Rows from block 3 of a small image classifier, named by matrix and row number. Rows with one number belong to one neuron. Each number is 128 + 32 x the weight over its row's rms, rounded and kept within 0 to 255. All counts start at 0. Numbers have three digits each.
After each neuron's rows are labels from the 100 images, of 14848, where the neuron reaches its highest value: "top examples" is what is common among them; "lies over" is the class under the peak. Only what is clearly more common there than usual is listed. The data: cartoon faces.
# fc1: MLP up (model.blocks.3.mlp.fc1.weight, 160x80), inputs 0-79
# fc2: MLP down (model.blocks.3.mlp.fc2.weight, 80x160, transposed), outputs 0-79

fc1.156:136109160098156124122125074157119174096114143129130092189123185156123086180082111089085106134139048092119122143181101155106089115175097112119138129163153069176188163142123117149160089070092122141091142107117155151133182176147115136128170088
fc2.156:074171094122097105127165152122152089198068151111127138099132170116091143159172148131064161124107113155090154158119089073174165133138143136153120162155111080097101066061096095145148149137184123121155138178096111100184103077147117135147146152
top examples: teal hair
lies over: clothes; hair

fc1.4:124086158144060144182087128087080203163132060077134168114164118096151117138096052141146164141152165106157144140143120129136108108121195101095135117170206117121139139096109133173150116143107089141107129186120105182136083111109146109096130138
fc2.4:095109170155151157096123185174106157138122085153106114095051096093105149086144090156116124122153095134163087090112105103079095171166145149135088152179048147118156130135141178159115150046152093160166145074126122109128122168152143133156145161
top examples: red hair; beard
lies over: hair

fc1.0:135162078134117128083086104151207152102100146187094130188116089211104077121127164130097134139119115113130093154101169144134132167136104096133134115126133105093092100110106148136127138112193169156145132161137135115180131161078222122124070162
fc2.0:133113089108150166192110119154115143142169158066170107077099200085068126160123180144113184120153116160161059127149139111112142093133129164137148176086102086171121180147100139082099104152122125126172117106074102119111117115148087147066147128
top examples: orange hair
lies over: hair

fc1.146:126138140148138118089176115186122167163167077084152148086118159141104089098122069129117165125149175079116150150074108160138110049133116117127139110159121124083141071162140201162122068090122190122118129141101104091187163096099131122174130117
fc2.146:124181071094175089114093130148145150055117089165125129123132145142142159116167092170164083129140133115107120149116163146047146152141090124165087156200108170135183135122143151104101114123173123171129118141153054102122155150085096106095154062
top examples: purple hair
lies over: hair

fc1.147:108146137182157188123079111101130204085140163147121172094033118134135098144109152114053104143155141103127105137112146171119147131136071068140160122077114143140151061130129157085174150123109147150127121171124114099086064108134160134122114167
fc2.147:077103145110068200107096095151137173121176114077144121173150133177208159137132106167133129137147137094110124123172077121130129105195119138176139148130125122092078092180060134084127159147139067089097134160139113188099126127107104136119117122
top examples: red hair
lies over: hair

fc1.144:144140112183155140067098121160140177141138127067125141094177122127073115153084142083143088136078080164110090118171122176055108098149109114178160160094176140088192139122165111104125086162134078161141076171136112145125163105131140092139116123
fc2.144:065132120112146168191117138162154162099139098149167076067160154140130144164097134103128146151128119113138133143155072102139104158064088069119119136126174178103165156125080075143160190142148074126150171111083105123111124159148046100128154136
top examples: beard; teal hair
lies over: clothes; hair

fc1.154:094116116110157127090173143116054082163078132143185200173115101160130094146174184114145174144132153103143167147116092129142107115142075142043174104142121095099150135148101143149069080129146119073175111166106125122118113078112163137132123103
fc2.154:136132130124135142134156168194125177123110157066126161115105083113100074183091102141156134127072115128143150178189145142123133083194095156145118051133080177095181154126127119119100112181151119124132144126131119127113099168129128100039084107
top examples: beard
lies over: mouth

fc1.153:117132145162093103138119078179092166165158121136045089110144154139159139125130124094108132169198148136177101178137122094101135169153148071107117106122159120082110073073103105177158136179115119114108140149136095139154059144124157122079156195
fc2.153:128183152137113128133178148070134106082163070112074151137113131086139104112162144179087143128147151101133114114098112153138089151157171155132136142156073127150160099114114075099061146082066123150169155123083128126130073208116162147174144179
top examples: red hair
lies over: hair

fc1.149:159122150115155072094074159113121141131121141139126145093137085087087095072091096153083117083148120089059187190172149146114121143138087098141200154092131114173154156159088182174148144122131100127150184147089156144144083128166124116102158132
fc2.149:134092139148127143084136105196075058124112197087123137142088081119100146118076170095113180171110083109109117106122098163118140110116153164137132164183170118102129158177153092106137156116142150144074169120093140104188155108130186153143077090
top examples: beard; green hair; face colour: pink; top hat
lies over: skin

fc1.155:070128146133140093106148117198136109158194089130038124049096132136076099147148093119148130171119160133170133121139126137112147136155125114143205152131190130123167139134131165103114128085109168132134177195136091086157127109098110083104106086
fc2.155:046144155126163140118042091189149096139160109147078125078111138178048140146168141095100141216109134131120141159132104134106154105148157173194122149111107117139140160116170070107126094113144113132137121103117098122131149113107178177110105137
top examples: beard; purple hair; orange face
lies over: skin; hair

fc1.157:157066146137148153058122101161102153088170138109130133145089098101061158133140129199166098107144150102114100136144123118143098068158088051114141117179157152130128155135098134123127094214154164118120112145123087157186130138089181147104095160
fc2.157:153100184135104107187194120182139107067173191142139097133141120126129095098093132139158098114121123084092106166163151145123143093156101140207177099074158172106099156111125134112092092168148156084092166112135096105130158087136097128156065123
top examples: beard
lies over: hair